Weights of a small text-conditioned image diffusion model: batches of 128, 145000 training examples.
Rows from block 4 of the denoiser, named by matrix and row number. Rows with one number belong to one attention dimension. Each number is 128 + 24 x the weight over its row's rms, rounded and kept within 0 to 255. All counts start at 0. Numbers have three digits each. After the name is the row's rms in percent of the matrix's.
# q: cross-attention query (model.mid.1.cross_attn.q.weight, 128x128), inputs 0-127
# k: cross-attention key (model.mid.1.cross_attn.k.weight, 128x128), inputs 0-127
q.11 098:177136101102143128140133109141086127148093109145165135133107120134131114120168138103160080109147128148103131104109117162107139101113151127120110078105128090133098109160094138128136190171117132131118114184118112115145137158163165114093126149148122107124106116179106115081137136140118149090131096165125086087140122121174109129102113145150107129104150137170161149129148164119143102131124
k.11 091:093174162149120131162083120094112134143119125119127149136128143093138078085107123111077153123144102092162131092126125134140105107148103110138112169122123118107145125165120116107147145142143125103098104126128144095113152119114139175107106139116122169144134141161118163129164112155131088131116151153157160119163123155089099131137136130147123121181152125124076137122106166111109061137173
q.12 090:109096122151117109117120134140151134141145161156120079131116124173135145123096167128109175154121154096109108121131156124111125130110139080100158098150086170088157119096090130128094129125124114131151132198105091113150145147063079134153143116134115141104143134119158165131142119100133075125114099163137164142142145099092115136118139115160179117161122116112130131133147110152144139135122
k.12 094:141170144106108172128090079100149144115130120147136115127107091126093085166117137162140136135107127157131104133138144117141096168121183154166124098123136189133105163108114138160094120136126115150182074116134112143140148099142145139106149114154114086130107131122143124150083107081136139142159145148125114163129137113165168146132126147114138103079095123108151123114122104115139146125086
q.13 090:163104109146125144101189109075105156126139163134128122135153161133149130122141125120140127136118118115164103088125156167159100131130132114118150186117127115093147076098065076130148107115133107136128178133153126107173155117134130090136118114156125118099151109144156108114111143136118140123072132152129130097144114115144113113118117079099175091145128096170120119140139128125153155101111
k.13 095:127128158119095142110147130083151146155104126150131107125090137122125124142112168127122105141126127160133126073154122155136097128168178104124119087112170173152125137131141121164153130127128173140138134119107155134141104143164131098144125139138108109128120126167096155158154129101094084142131158113097156129132142134171109143073121132122142114107095102081172084095114150136129188101098
q.14 096:117212110088101125133152169125155161107138135104118101104135135115079134173113127105119092107139100149131161098099102128113107104118120113139119130122117170155132117114151141121133131148112121155130145081140169137121132148181103179130146127100090129150137112102136143116137125124163164151113151119107054146133148162164120141118106147111133114135113113138167116087149089132133142146093
k.14 101:117112119122113124162114195131097143127126100123109117085168103128126104114122112134129140117142106082131120192135149127115141115165116098097110138136153136109102124146088135097150118124148117174168115132117152098107137114140136115165130142099115165108129173170151133086136176155133129104104081165122102140156159108130133140080118104103145104125107139124159176143135127159096088109161
q.15 109:117088101128118163109116118125152150101166136112109078141169157115160143121114115108148180115122170109171118134137120165119071129128105102119137142103133113134169115105130163133120074130105141142100120153126163106127130101089133163170127192128104113123133130160145145105118142135164118124109076129134123146133143103135105125138123114089199119168116098146136127128154105141097158111119
k.15 123:133152167121105168129139135141115119083153124137146088130136117125105099156136137144134123129127134119104143122149145103096138120147183140117168089161114153102117156114110117167117110149156138120180129146122150122167110092155114158121136158146101108125111087123144143139104087071109101163166075157100134158128137121110146151109168133110137085103117115123174152133147160123129153104069
q.16 101:161138166134147094133138153117117098107131110149137150125093141148107115156120113162136117087104149144117155112182107074128181131118134135133129115113132132151125142133092140089131167113152128105115083116185099133082123118148127095157126085123098095130154126097152117127135161109129117161151183125134126125105146127095128108119100135144092136084165115102148131131053142103147107110144
k.16 104:125129082146122101125148107105142117182118124109120170152117140130142147146166156131161136125125109127103164117102116109129141108125112104108103152095140103130200100136146140110122145130095123135097125123140138112126115153071146099124121069120160154131147154094133113106153158177127140143101206107166129103120128130163117129145081139095128169156132119118092124148087120102140110134158
q.17 099:119055128144109126140150118118170120150162143115098075107159126115144121160160120129143162162125145117154126123117159151120129145160154143127126141141129152132119152155094157132169125087144157139123159152147108105125132118056112117126121141150091122101135151157158117117122076115158085126093133115119169151129146140095113126131148100112176174147148133102080116122162118109137170109127
k.17 118:174146162134122175109105089120128083092144124146128096155111119179100113126145141139152148153143085136109123106131122141122142136134192146129156109124108156137099132122145140184084121136126143106175140107126152119145119116157109120118151147156123093120130113118137143154097082065084130129181123127091153137113146102144150158127120157146152121108093113113172104128135131123103166109106
q.18 093:159097105153125127105085141144121103144133130118140142116115116116122119127099184140104150130146140155122137164119125071141124120109157068123115103142094118092105138149122133141141124157111146129148142171073134112171104141095093168122146105126152188121099140118110129168143141095114127098148124132156084181126080125105111155113177143144148110157107142151139100127165104139132152114103
k.18 091:119162129128144149101147102166177140118107141135115157077129100105116113148107120182133106117110153126178086118184147121117136179101094165150122087123098155138133141127096146148100117129128116104130120117149083170171210100151123117116124127144109111128127138163090114159090115127118146110122093129146139134148125137146137109150116122149117140095114155093093148115109126109128158122123
q.19 094:158152138099150062139154123114119123120116147151146172096078129129126129119128148143115118133107130118157145143141152043149166123129134143141140121145124152111135101112134117104132138098149098094151097105123157120116102142141124094123142094096163142152106092138162182161121135119067163122163182127162144134117146114083128124143168098146106090125134114112139107142099141137125100138140
k.19 102:121088114116166096109168112143138155175096120096106173137115138131137188129162146099135139099127144150108132113125124117139120154100101126117108119099106118154162131108127143100136104117121145150084113109138100152139120158104097079146119082114137109127130158113102090140175160185136125123123176078131158117132124169137117088154121128094136171122119137102118120121123109122149155183138
q.20 098:158178136126151126112136130111097141115107146105151182165161142153149157118111134129135126154104125096126108141119149108120140127100139105104156150093111118091131068123131116103120100101081076073120132129119157121145158115170115092144110113140158170140144110116140125103135163142145138125167119140165118103155193128120129154121130117134114087108104067168133110118096118128132090141136
k.20 099:083119139090149138103164098109153157169092138128107185087124135118137168141112160114112144100096144152128166110128110119149083106110128087147128110117149116099150141132135126120136132118124150167083129138112118178106111178091114111154093107122134117140144121111145118100189163169132104141087144127164131146099115157131106112147158087098114144127125113118145151133119165121168120142106
q.21 095:126101119177107126127113130112138147111155097095105113104118164090164125161144144118109164116155158127174107139121133130132087165115097127132121176124158110090133127129135134114175102110153112134139156150164167117153112126080135126156121172118114121112121165158156095097119137135154087116084125102136144184117121120119095108139141104079169115155130113135129141130160090118132180103120
k.21 115:134116144107111136118126156125123120094127139127104074145130117144105118135146140104147112150121154118111160096138121117098136137179172140107178076177096148114115124093133113190109146128147137078146170106117148127159115098161111146122164156117122133141111119124129143150114115068113093152160085129121150152126128135113135141083130144094136079111123136131157107132140167132129176123076
q.22 091:162105132111110119110087119143137110108125156146098092121127111148158109115083092126124128111106122120126145161134124192120127097138154133144139100107139148165159147115159159110122128114178175075064105121114186138113153173098122157131114168132133147152149125134137110141079155122131140148138095141129111115105123103079112126123072143090146133138130115111125105124102151125170135142105
k.22 085:137114162155106140136162108159115110112150101159112094141118120104137097164127124098148097141124153142118116108109123115141165162149153154123136134142089152104108116115116134104156130156112137076162053148130120143147088132113155133091182136145143097144084142150077110132130094159142165129164115137115092119129154095131182165108102137131130094103101156120147119099138113127139138119168
q.23 101:111155162137165117106182119121134153092135082118095143177118115119158124124143103140153145103110093107145140110128154116122174179124104147127131161147128142131158115109155113096119070066078085118163113116183107150085131114115101158138154111095135106124115126145128114147115123110139157135086156129123177145130151132121166133141109157127156136120140107127126142097105112107122149156133
k.23 100:122109123113118122129175142093157176108135123092147112161117146123084142137110106126151142129109123123128164149119133117159106111119159145149105131169187137142154099136175126160122121157103112138127185127108112109148095149119149151120106141112126102104152103077174113089152143095185110127178172158093065142109128115142121143117125144082140125142128121126157099122123113110149117142120
q.24 090:113094128126146102061116119115094118146156124142127125163117189124108123126114094133143165116140124112170156131156170092161157155162098118132118164167124115131153146164101096108154087092118141126132125136134119147163116132040075106137116113151167110116084128133135123154149138133132149106102133150136162134137136115090157095131141140128155101137100140140136146110139112126146160136116
k.24 099:150111148083108127113142066112136159123147137135149110150095125138089167137121131121183088144138111158134113089135122120164128182096136174132151118132160133160144103137167164132112132185121144100123161103129106147144147137138102126119107140140119098121138130131104101160148105109099118115169157071094123152118125127163146141170106146104086110100142097125102101116124147131143169147114
q.25 097:082135117123144158138130114141127114136115109165143172143139127138113108102149127131139156099105132130138141151180106155125127169153127115127152134125125143094163155139171145118085080153113187159101108142094104119143102148137162149118146107130180130151149154103064141162116143128157142135175129105098130095116131131136120150086119162096106127129086155094145100114136066126121119141143
k.25 085:118108100174103105139149105163132139124120156147139160111144139132132151127140101146131120148136141112122063162120146098127168124058105158141126130163139071102129114146122107095132137106097114160135096130120088138143121141160163124130122122093152121142130146111129136111126114113148153122126103193150093133131102144098111095198117141147109162102142146144103176109140127116184141124098
q.26 090:129142094130123167135071116141094127110088156129084133130119148135148155111073082130159138116153102115128096133066130149144105114122129146132147160128136129160086124141121085138148113157130085124109122084145142150098156146125145127165096157101132109163100139139119123140127149138089153129112099172112144124154117152178135125113144072133134171134122158152117149105160103168129097139140
k.26 089:133067101082128158156179148151113118120156144137146107135129128144148101100075114081145157157122109102132138145102131123139128084167114107134137125142120145155129139105131143077118103112174142117108181133140146145080120130116162151141156122107075162111140119154103125128139124139133134141126082130113057118111104106137159149118118127144123074135133133174156128141159110132126166136124
q.27 096:116138143105145173115093176137153092106151107126104131128098103130121121148114093148123162108096142136140131161145132109126128157147086144140117156137181115160131150123135089134120153105127153131127074085191143175112146104127091106178113126095120122122111143078092120127131115084143126122158155140115140147121160161057159141125124138156107123124146113137120125131124113111161080135128
k.27 099:137111076112179122109159079145146111141146113094153105141137130150143158113127103118176147124131107077092137137090137130142163135081131125128125129103119102138180122161156160115107122153136130131127158133140076162109129151106159142116125096126120121122125117098150121096144137184118186112101143141147090118114117107148128141186062132092142147138120120148123127167117107126145105135143
q.28 096:163138101057110117119157165105133116124115112178163143111128165131087118141124148141133140150137135112143127131153149059138152123144097128122130126111116156105103094144066082098149169157149117128107122115136151138136116113155088101148125100131147111121117128129093149155123154115103149149158183110106108121133127185095112091142166131170121110127135135128139145132148135072150131135135
k.28 088:104087135128150113133131118125153132162116139114088124140129117154131153109126108143138145124148098107131099097159122140169135142093080114118109147082134137169127142163120141085109131126148133161132097110129118123061155133130135107165128073091108140133135160144113102105148149165090148100084172094114178146150158143165124147149103128113179185119143116140097120104112128120107139144141
q.29 095:167122102093152181084089106161089131106087093138138161101111115166151118110150125136173177121141130107121102146101135172093114121126096120102103124123155108112117121119112099113140116140142133124119087166162115126170163146117118105139108147100120084126114130141078054111107128124140165117146104141115130116127152137135136155142136138149130100130162144168141140158160170146136133135109
k.29 076:109136139102130158145150101119161127134147165094113094126116157126141128097083093083107139152129128061127106146134144153141089154076142143169132148133150099099157125159143095124133147120154128113145111108097080143117148122162153173081149137106114092119137116106115125095118104110118127145103140159136106152138112117104117146190126158139147111182157136139130125161124161112137140155094
q.30 093:126138135102147136131146136138126121126134104129178143106108096131093134128199147107115136145096122137138099156134132119112126141160110160114108112147127094132128144147134121126136189143117177119136090139100115135109087105147155101082089145131135136121147136105100135131142105122156141131199128107141107143134175129071140141115138194140051111166106116146154105142148121154115121121098
k.30 099:139134141116197115100080078138108114131133120129108142105149137158131160108158120126105130124143123103084176141132117129131141131091113115109142148112104064117104129171116129108142145124157123123139089140118095149112135147152134144110113095099142132124147149112117138090155138195112149110099127136162179124133114138107108132182102083118103176137149120124078151163123161138151096134142
q.31 090:129151139116128160143128114145128121145093090191137179131134102136104112108122155142141126139125105141121106133116132125149128153166127153125133131122114149111112132094113092162107147134121154175124144121142085106089134124146123116157137097135133108140103152147045152182096098085069161147174145139115148136123152167144164135116169157135087143113133171116095111121133124116140090130130
k.31 097:110094078168175142125132108165142131134115149117127171118124157120168162099127088130125146110133120091148083151124132136153136111079130087139122159124162081150160144156166103114109113112122114150110135131122100154080149165147130108142120070094136090129124143118145145123126130167145112122084147143178104128141091135115124096171112128134155149138137147170114127150148107090129123141111
q.32 106:139099137123158124122119145128140145135140137160131131117082135120141123143100098179117123141170114114116129125124143120137098083149083150153139129110103114133061106112180135086129141128098099170123127164176117149142125114072120169105119186131117087113149133147164103119109106128166127099100133101127183171124138057148130131156129139156150134122127139103125127119118126145112157128115
k.32 112:158114111157119176111160151176094121080125114148137091148122144130127155081149100130135161114112115137078156144103178138154097124119131140132094110107168162120115146125132116113123159122182138078150136150130137121092106139138098145122125195095126118132107151106130116084108114155130128105156096135165087105132113116114143120122116129129103119145134173138184107159149118131126100138152
q.33 106:128172121093092081120112096145119092121103150105133138150120111098075107166127134139146149147132131109145178146121132126129156117118125157134149098145152140183157136149137136049124126121133113135139106118130135145133158141128144117141159116148140169126147138112108178117112140120100095098171097132127125091129112161078124106144087193164099103120141148140133116127120104149102086115148
k.33 101:103126119124111114165130083154181097144116123134094059133138097094084097130142121164122158112148151135155057117106153124111141100117144096112131157151092126174127162163135143161114095134112115191105129108120101126173127122139142118125177083102136112126147122124133166111113142132151096126103193121145167126137118138114134110153119120146135126129103142137105141132142122122118136155123
q.34 113:117085141121121183097143155152142141129121120132134142117099124135115137117124131126109128107089177127157114164151114073130135101217122123157114103151141138110126174111111163126082119194167138113123152107093131080151124202149132134102106125114092115105139105106104148115129119116171128154153114128126123111113165158130120117110106111117129130091118148131122136122145111136159119099116
k.34 110:111119111104130121085172139118135127126140111126107168082098122099184134174129135153171125129153162129139156119180104116118096131129143085118171140121164112129174134129134115097157115130125096154139151129163116148124118107139098111108168128176111174136153105084070124124077101139115118162122114097081120121121119103108124122136160110132096148133128118142138139118148113105164154110096
q.35 104:109106119099127121116142174109118140108140132146157136141131115082110095160114167114151181125102110142108178160113138131127081092158130127142076049152108160105105135139130130084130118110152123165116154087148100121124132131109125153082120150128133093114173141146154099080141121138162095156135143158094083115146131120138130143137150119128164149154140157154141152134139137134121130120101
k.35 092:119152075094122135120142139196113115115152132130156086089128136169134150081153070135131134163148159125117163171134151114152121155136110110130156149125130139138147146115131120128132122118159140209137133153139108129066082146168093169146143113074126132145145142127077108112157089136100141109120100127124150134131091108103123124139101121127104092133120118128124117124137112131129106134136
q.36 112:111107146140115088156134124090129097100146161143119132107114119140102127182115158132141099154118119115101117149135090111114126163132096110125132122124131102137184103121081089126143171128121169155124144115106131139143130133152157115125138087167161138180128100088148140126113121124116130144188090078121101132136157166094134122139141149174131135152113118113094169178101145119119092159123
k.36 127:148151138141116124143069099061138098133138094119120122115115093119135117125102143121107129135133137157133056077125150142101142155124102112097132141101114105145138174135107123122144110140101121134092124109123085172127114083134160143122136114145105160146151124115196137146143155143121120124093152095117148173166159154131123156163144150128130131142117131117072147162136131135130142175100
q.37 097:113199097120144131181157101108121102130109093134124149091117136114077146169110127141148156153128172107121188145112102099141163089123104143125137170154097145155108122093140097119109145095154108156131165155121164151121125125131141138145139084135106124143166122142093144140078145085135128098129111141118111086128110118142128090153106100147131135139132123138141134092150088151140123115128
k.37 105:152088172166120085144069108133142085179126095137133099124115112104104099124151128162118163115150157137151111146112096130106161102140122133104144181145145130168130156146130130121108108143192146118109138117134117125112149142129154092109172111151115125106145129126135135107090166098111116084084179121146155096148129153140135125119128120175082111089124122145102105117140133145122119136114
q.38 092:141060154170129113134115127140117123152158135144152152116107132130133133148162127112139148182145141158145112112148131106133094158168096112123147126141107096126107120123178117094068100151109136138097114138186083115122127078115104125171095112142085141109122114087140173136079129146098125109111142139119137103149160090128133168123123145134171092136114136135163109124127113146143157123125
k.38 096:081129057103095137128131135156138098106114117135163155143145162153127100119128124135158124124121141125119150128129146084098101189135101142144120133120154135101153144100118128135139143141173109116159121152152157121135120082135090125084122144126121159140134139104166101064115098115140129136136112117105114136179140073135098173132158133120054137144121139133112163126144164120140119149150
q.39 104:105103160126139112170148133078108131151142143119135094155143095149152127141128146123123129147110142162108111110106087152133103145117123095123167140122111093097159123144064070147152158114079182164124160108105096137112098094176137139109113106159136153123135126110183115118135146127108124127117107143144123127176123153141125156125131103121143125117100130081107143133137129150069115169136
k.39 105:152158196136123126114067109098099157127119140111154146125112128142163131094083106130091152127098095129132103134159146153120151144122081133100123129096130073106154148118101097073119124111145126139124128128093142105119104126156135153175108139125129147163152145138128124145154153142112104130062151122129137153113148141102120163157153153092164108135141107112069131166120138125118130144133
q.40 109:085138090114109124110161146161112178115101138130114139151138131066129121103130150122137202148141126132131117147113135133130069083127171118121108107147127155152115149124146132065112115109175133165134145127154121130104144147062120090118154158116092125081155149142147124074134137114127115119106153148144133104147115137115089139140122095093150154146136141124129121137122085134118140118105
k.40 119:132111115134108140133157120199129143120152134140124085102142176155100168080167074141136140137143136116122181157162132119121133116180148105144125165108097142146140142144155141127131143114140128139162123140114142084092108152148139133143133143080126096111116143150067120111102084145127127106148131132148160103115118119130097128063084134128147087118116102153135122098131130110130092110129
q.41 110:145154121096136131157157114100124133156085122103128112195132114129128118133120159115141135134091139158159156100105101138123169126137123115135122111112117108084185129117074139166166136104117144124123125109092120141152148133195160126095112067136144139130108148125130112159159152110120173133185123139114080110100121173132148117114125097129113105094115149130150111098163132131153112125152
k.41 113:153128194112156115137095091070140163145109141111105150111124086109147123127081145143121127142130115112189086131136123137127137111108116100102149122144128073141134131151102123128110104103104122189108132108132119119114173136137142120177142054100132166112157123142091143165124125126115133116088164136144137144134130147092105114150141140152164137121157122138108130136115099138121169093132
q.42 098:140119138148133096130146165117162126152099116089153132149158106122138097113146156112145151143087139168111122119123145143129075055111130113124152108149067121121096111135169123066139081108132112176102117119185113120107139110153121147130122127119115129096108150136176163124152129160130134118125137101135150086113146109103117137145144106096105107129164150106121117115136165153140145081150
k.42 095:131119100092164160106127120189130145116133151128124151129114178146131128095131115084136138129136071087167153152123133132132163126109100103135117141122138125138124155135108127120128122093112141133140148124142123114054137132166129128138167154080130130101105130112091127071116087142150150110164106112151144114160124073064109139141146132148165145144148113153116152156119151130097140144164
q.43 094:122094151137168115148164157104089110124100176208117143168095161147123168139100080144123182135124120131147128124117085157111123114118154096100169140101149110146063138107105130149103142144133130162105127148091156140152116104102149143088116168134100076144151148139141115108107143095125140119106141112132147128119108116110117159094127103126134131090132130132118115117159128135132131131117
k.43 097:179157162145094146136164106138109126101113141162145116156122144126151156109128115150104109086134121144120153143106141135134114099127096162135119117117121065124117104167148107089123145143191113095129163164118134106075089146124127157125102159122131094137134128135128136128097125148092116114130142145165102146086125136125130130139145142145082063125178120183122117157125125117155083125127
q.44 108:150148137121150104132157107125107128113142099134110106111120102123145147117113127112109166115163148125076114124154122144133111101089131108138136144133102163142096129147105058129107112116128157162156151144150143118063120047109123131169104126161118119118176106118157142106114119153148137129064118161156127114181122108148107145118129116102178158120141117105126135132154109113081112136118
k.44 105:095111186162102097134096168144113131148123123104207106111137152152118131124147107108070151115110105147097126150155147113144153147158118151152141162129103095079133153081142103109126119138174144103144088158084169117124100151157121137136121191148117108153118141097118115117128125142107127120118109134140130102098122126126111145087157123110115120107116125132090118126152130116143111164156
q.45 092:116110102136136096160154120155153111115112116174113155075110142119118107166102140134133134140140123154105120182159075125120115135130111107128133144130101156154116084103102090123120183119116155175135178131120113179112137130115119116133119101134137111139119116122119125125118127109178122106123092109134110140133163144101133121154144112172168137134111125149189169137101139083157086082101
k.45 092:152144109108124174157095125115130070153125101159123115142090084123131110138110163151117112165117120147151096106098129130101129150123088119129128100101100136108160148107132122124144097140137149092144123133126100165090074106126174123095157147155074118124147152112146132164143114154118112091086155131164137153141137139139131176139132114147105118127143166127084164127145144144137158187129
q.46 093:112153139110140140116117105136125125123136115167126177128105075105119116189090115119147109114107112100145145111103111146164175095131103129153114116130161158166116146143075166142128132139135150137129134123102122099151121134150181149108133094207121123138157098091104132177110125105147115152158150141108090111137136134121149109139109145152128158106162098095114120174120120122112090146107
k.46 090:106124137124113113116148120067140135119135121115104075088126092078124108133144109139138156133144163169142075106115158101138114127112148112087191159123144120142115164162114135142131101165171137174062122116145093161134109106128124134120164112149131146152181102080166142149118154120092110110102113132139140118141107148124136123148129098153135144119107173134128117119153112126108130148114
q.47 120:149189129082133141141164131118113137151106089093093126151097098140106143130107136114112129123155129139116147135135125102117112081110106133125111129127106165091137104121128095098098163125184111146127212131167126106106138106132132136145135110119120114103135117138166129132152107144152168144140130150119063082121116161174110128119127127102128161079131175153116134121165120104161122115124
k.47 110:099112147176148091122091154116127138161118100116162077107123098140153133119139133154113138152142117114153112129140116151119143121144166104151164120163152084118133132116126118136134114121152126137152091135119116125081167184169108119145141146161108147137138167148065153130112119120120127078073152130169149107130098165094122123072166124133110121096119125116104153123136101162125122100160
q.48 065:149133090089163159144111088122135138140135197135120150179123112144152129160134116137107157120138148147170098107144129166116166096114103141130071093100129121155151146121118163121158099138110150146137087146133120117134111101085153128155136057151097123111133113118116156135119114145115109129140129118146107123116130133119141128133121098160149168150165132131154124094125113102184097104075
k.48 075:148107157128098139115123129081132139097139140110088092103142163117120126105100112134090114136128122115142094127166090124155118156152088099119148128127091136119126120142116150155168165158150119201121102106119149134170149125128114142128150107120105139137168164146109126105182077179142131112180111124152157121141153151157070141112143121141105105098114148133152113124159130147131154100108
q.49 090:114096157135123142159153158092110112142154147130155138108175133172128127124118099128173119119100157141103089131154115137096113125123172092130135142135140125109113098119129109115116138130110118125081131130140136131085119050117121130160128129115085109149103196133164137124147108130122119120081120153161143154160132132165133126096123065125162131126125163149110119105160178140110085110142
k.49 097:179169118113139102135121111135129146157124132142174174159123166162154143117102153112109101114129103140109153110140097152138118143121129148141106115114118118112128110105124145059150135132153153139154104147119180114098124145110137125137075167136117125149121145120142113131149134140118132143128137098103121147127150102149110172132186107067080120102115048109080127118132119130156157137119
q.50 103:116095139166115118135123121140131125126188124131155143084119146124130103172181147105137120160109113115168125158171135111129154190170131108118123081164168100138141152120165150154069115149121088130097093098136130109148121183144093121108108141117138120155121140130110103156118120138089122128178147110112103127134153125099133148153130152165132108160097136135119146120095099133132135143105
k.50 110:091143088118116151140158104137146084105112133155144164146133127139103087138149142141178106131146194109124155127092119133105061153103094159127116101156137109138145111126135119179146123146126116139115141129149106160156138106129120105108116080159137138135143098074178119118111122136133108171128093115103131164142120123129134121174124122138054132143140116115134129119120144136128135182104
q.51 104:179161096094150115121112108129133129102142085084130077131147156121151128105146131135090150115139116115137171124141172141143127116086129156130118133154068117111123117131143098154137075084130105154158102134148148125122121132172076144118107141122148110127178138179133100152140122156145165131134119124117135116126112079122118158176153166091111129144114095137120130102139081119128161119122
k.51 097:110091156151143153094119138187124140134095148107156131135129133152095128132164105133113149138122120071133137195101116098171135112112117146153132117181124137157118116140131111168088130100119135137119154118079148134139147172166156132164133103098136085121087121126123123098129123130141138129166085158171102113117098116115107107131115098138161138121151142143155060137102140132106141120133
q.52 093:097061111113106166080105162138117155111143155158140110149173182121118133117134071167122144133117135102135139140097155117130091126181145127133132096135132123126141160145134140123100089152151128116138109087081124138147118093097106122120135128153079142140183161103118133076099126102130122145119113112103179141134146103122113131119107137140144152163101109137096139129148115158112114158121
k.52 093:131132095103090113097157104162125139124156122134147154125133143170137199136132097137132142109143155122069153137150120087161104151133137088124142156092137177150131141130139133077112151134143113175152164137135179113155101114111126139147098098113120117127123120134130078112136099154110139147135119105080124147119143090169107116147125119094115126141126083156171093129137127113145138104086
q.53 113:133169122110123127134150114135127121129112111104084108147133090132129139138121129132116078104142127153092101131104099140124122133103114119111118118117106143111187129138077091153134161119151157147157182122106116124107120110159157119178113072162133150149129078095155152148129107147139162164148120111114059103117166171127142132137139142124107159093112113148110152150134173094146095133115
k.53 124:100128173152152110134067117040126124154141102108136114115128087145162103155106152109104119154143084125153052093132140130129159159120110091130173121134123098094131159093097091121110104113101127137128096117114109143114137118144149140152130129175111163135174133130144135152151141133130128100075137127143148130143120151117130161130155122134150155118116152116094153145123117149120142143145
q.54 104:114160141114153102156141109173146141128137129151119151136077135089133110095118158127131135165151117117136122125125135181129134088081137124109169111128160134161147124138140130077109111111137111166134122133156163146163101163103138090139165110115124154122145144125086121110107144110091158083141146089131153108121123132080099148198138138130115148125144123116113114140102071146118152094088
k.54 108:116092126134111125131140132153181118079126117168086090111168110113085106083146103181130135094145171099132141166123130117091108089150139115148074115144131126144101151172144131154112110137105130102135152124145104129134106104125171114123182130083156106104134121137116141105099155158148124131129135126163133131126125167114135104113078142169147114124170137143146135122128171126098130152117
q.55 097:181091117116129133085122152114106122105127149113115115188149147134188135115150086096131118131153089124125113129114166104118074133098087143138104130116121114105123092089190166125106114147117099108153104130180123112127147108077108134146126151150136120112103161102164138125175113129114139167109168135129155132123130118155120144090141139109164120143153117142132095119148164105136127138142
k.55 106:111128113107119147104134141154113158130127125132152148139118154165153169123148127103130108125119104138137167151141130133160106174133121134160126130111159132082134109125137130133168162111090117116177091135115150095149180140124064123146059163123147126148057124131131115067126095142147139113156110119090108149136131099147117159078135136109088137142109132131166133141116108121154111107147
q.56 108:141084124145105132101110088164155139130162141129118133117124135104155116130118147118140088119123130145123097141106129126135183178138142105156101108143116122088145166163098144164143094142115141107177091145121130128114121096092127090183138075139110168161113113090119172111108113141123120127157142115103154150112183125118144110134127119159186102134103115104161123134122146088162132141141
k.56 111:113134111115128122148120140070142101119141118096134151150159143149149114161116145083143123116137141153118076111147145066130119190114108119130135132090110168075114141114130119149125130133083144137110107121160152143191143083087125151120116102135128164144133073107176113155132122151138147153135100116071129133179133111146104120144116127114145155145117151159146110092120134106127144116113
q.57 099:117166109148145120126139109128108130128106133082072165118148129136126134128118139137147097128147123133186116107148150128099134145150139135118130138129153122171167108106149136163115129102134096154110093129092118123117163118138135122129131058152132166191158128101111171142149119092109146117141140121130144111117102150124137087168105064176107146127131122140123109120159088106145067154108
k.57 100:103110168113112127138139109078151123162077116151141135131088117130108124155130156123136144126159146155155111121123109167091144128126143111110122112121119113101100128132105136130148081136084149154134104108137157157131157112132183078152116080160137125120126133123143146161146174104141132078101140124157191144135123158129117130108112113135093153079129078111150125127146101146119179153092
q.58 094:150134094130126143087116155143124158105127167176095132120151114105150156163139094144117133128163071109117087149095116107116092160125115121123118129111139115173113132098161139135087172135144110118139140151150120139103128116040131134159122172144111101099114125106141080110124123123115125159100189135132119166125147108143168151108119136146168161145114118117108143145116141133106121158117
k.58 102:149134116161104137137143097157107137135140112167139101136133145160105158098155088101135118118135116159087174094129167139141126167164129133151135131110135153100115135107130125137129184132178114094166094146108148123119144150124099110130068177146112132134117159111192102088118129154118123089140105144113127126117116122160127148075110141107083107163101157143136114119140123135154080127126
q.59 107:144114136112147122135115131102157148143109178184118130155124131118107137158111130139123129123104140138143148121085100152115189093143101112141165092078110123116137124131094118124135138112124115139158124151080161196168125075122149141104158081128124112140140123127117107099111141089134132097177126077130165166116129137097148102123126105197156136127145109089138134108130121133129125133116
k.59 103:196140159133115110158139093096129121107155129144080089115152088096136148088085113116085144112117130157121073123129142139144147090109082133133122132104106132149097160147127130127113117117148142147091175125121111144125140125121177150160163080082103142129143120134136144155150143183121122114116142133132140141129135167108122085173113150164161109135151142162127112131131112112117110130095
q.60 108:123118105104079123111143109109116133112156138113126094154148162131169122132141058121123115119151095073111122159145129114145134161117144110145070140148159127132124143120111155162137113122118127096137095114108159151107132108106110112131131162173118102175133198125159121159173103143161130153144125130106111150144140120131105140110109158101154130133103095156110117147126166089140072144155
k.60 101:136145139147142121136129108114113137173111124112192133178103140167121173160169167108159113131122137141106104125124130119187079161108119158121140122098113141128142109131149129127148158136106115181129098131093157112173138123097106147147061130147145103134106103098165106159130095132110141151160122136086101144120131112159095133142146110087124146129103108125133078124117111133158108122111
q.61 085:173108145143132107114118131102137133130113138111136128119138131152105139132144157103107169130093130123153136110152144086111138110121103132129151130140042092084120098121143088112109084144157116143113110151172145104134151078195092154102121135098134088106149104156173145147127129157132139117176118103136136106143126103098103145106141161117113091146156138118114141139123107132161164125169
k.61 079:125145077142134144112148121170122152152118131101099144133120149127118123135120113087094114153134107085144107111130110128121158108116125162141140120156091123194111147158130123156129145119132114122088181119091105143090175132164162153127148097081088126142100111129150154096113109147139131137163096132163129139176110108111081086150178142133142126155146128169096097113103116120104135140130
q.62 089:132106132124141176133119107142126149147197091119130135100111157114130152114108142106119118134122180108116118138174161133114166128131102118147124103150102124079139133139096074127112101175155108130127180127165150105132109072121094086170140088113113146150140101164135127120095122153146153138143105092134146114173138118162098140126138132135174117148124147100116135121157111101138150146096
k.62 084:122120105155128083110074175097113111134131119089177158134158131127154130160166124166114136106119187098101107159180095081123108166144145115141156114118116134107149115114118130138112113134135148089124118121127181143179150126139131129111153103163105140148136099102113111159127121151111138166110112104096087116155146135140102120129162118120084110106120129113133104068141139113126153114110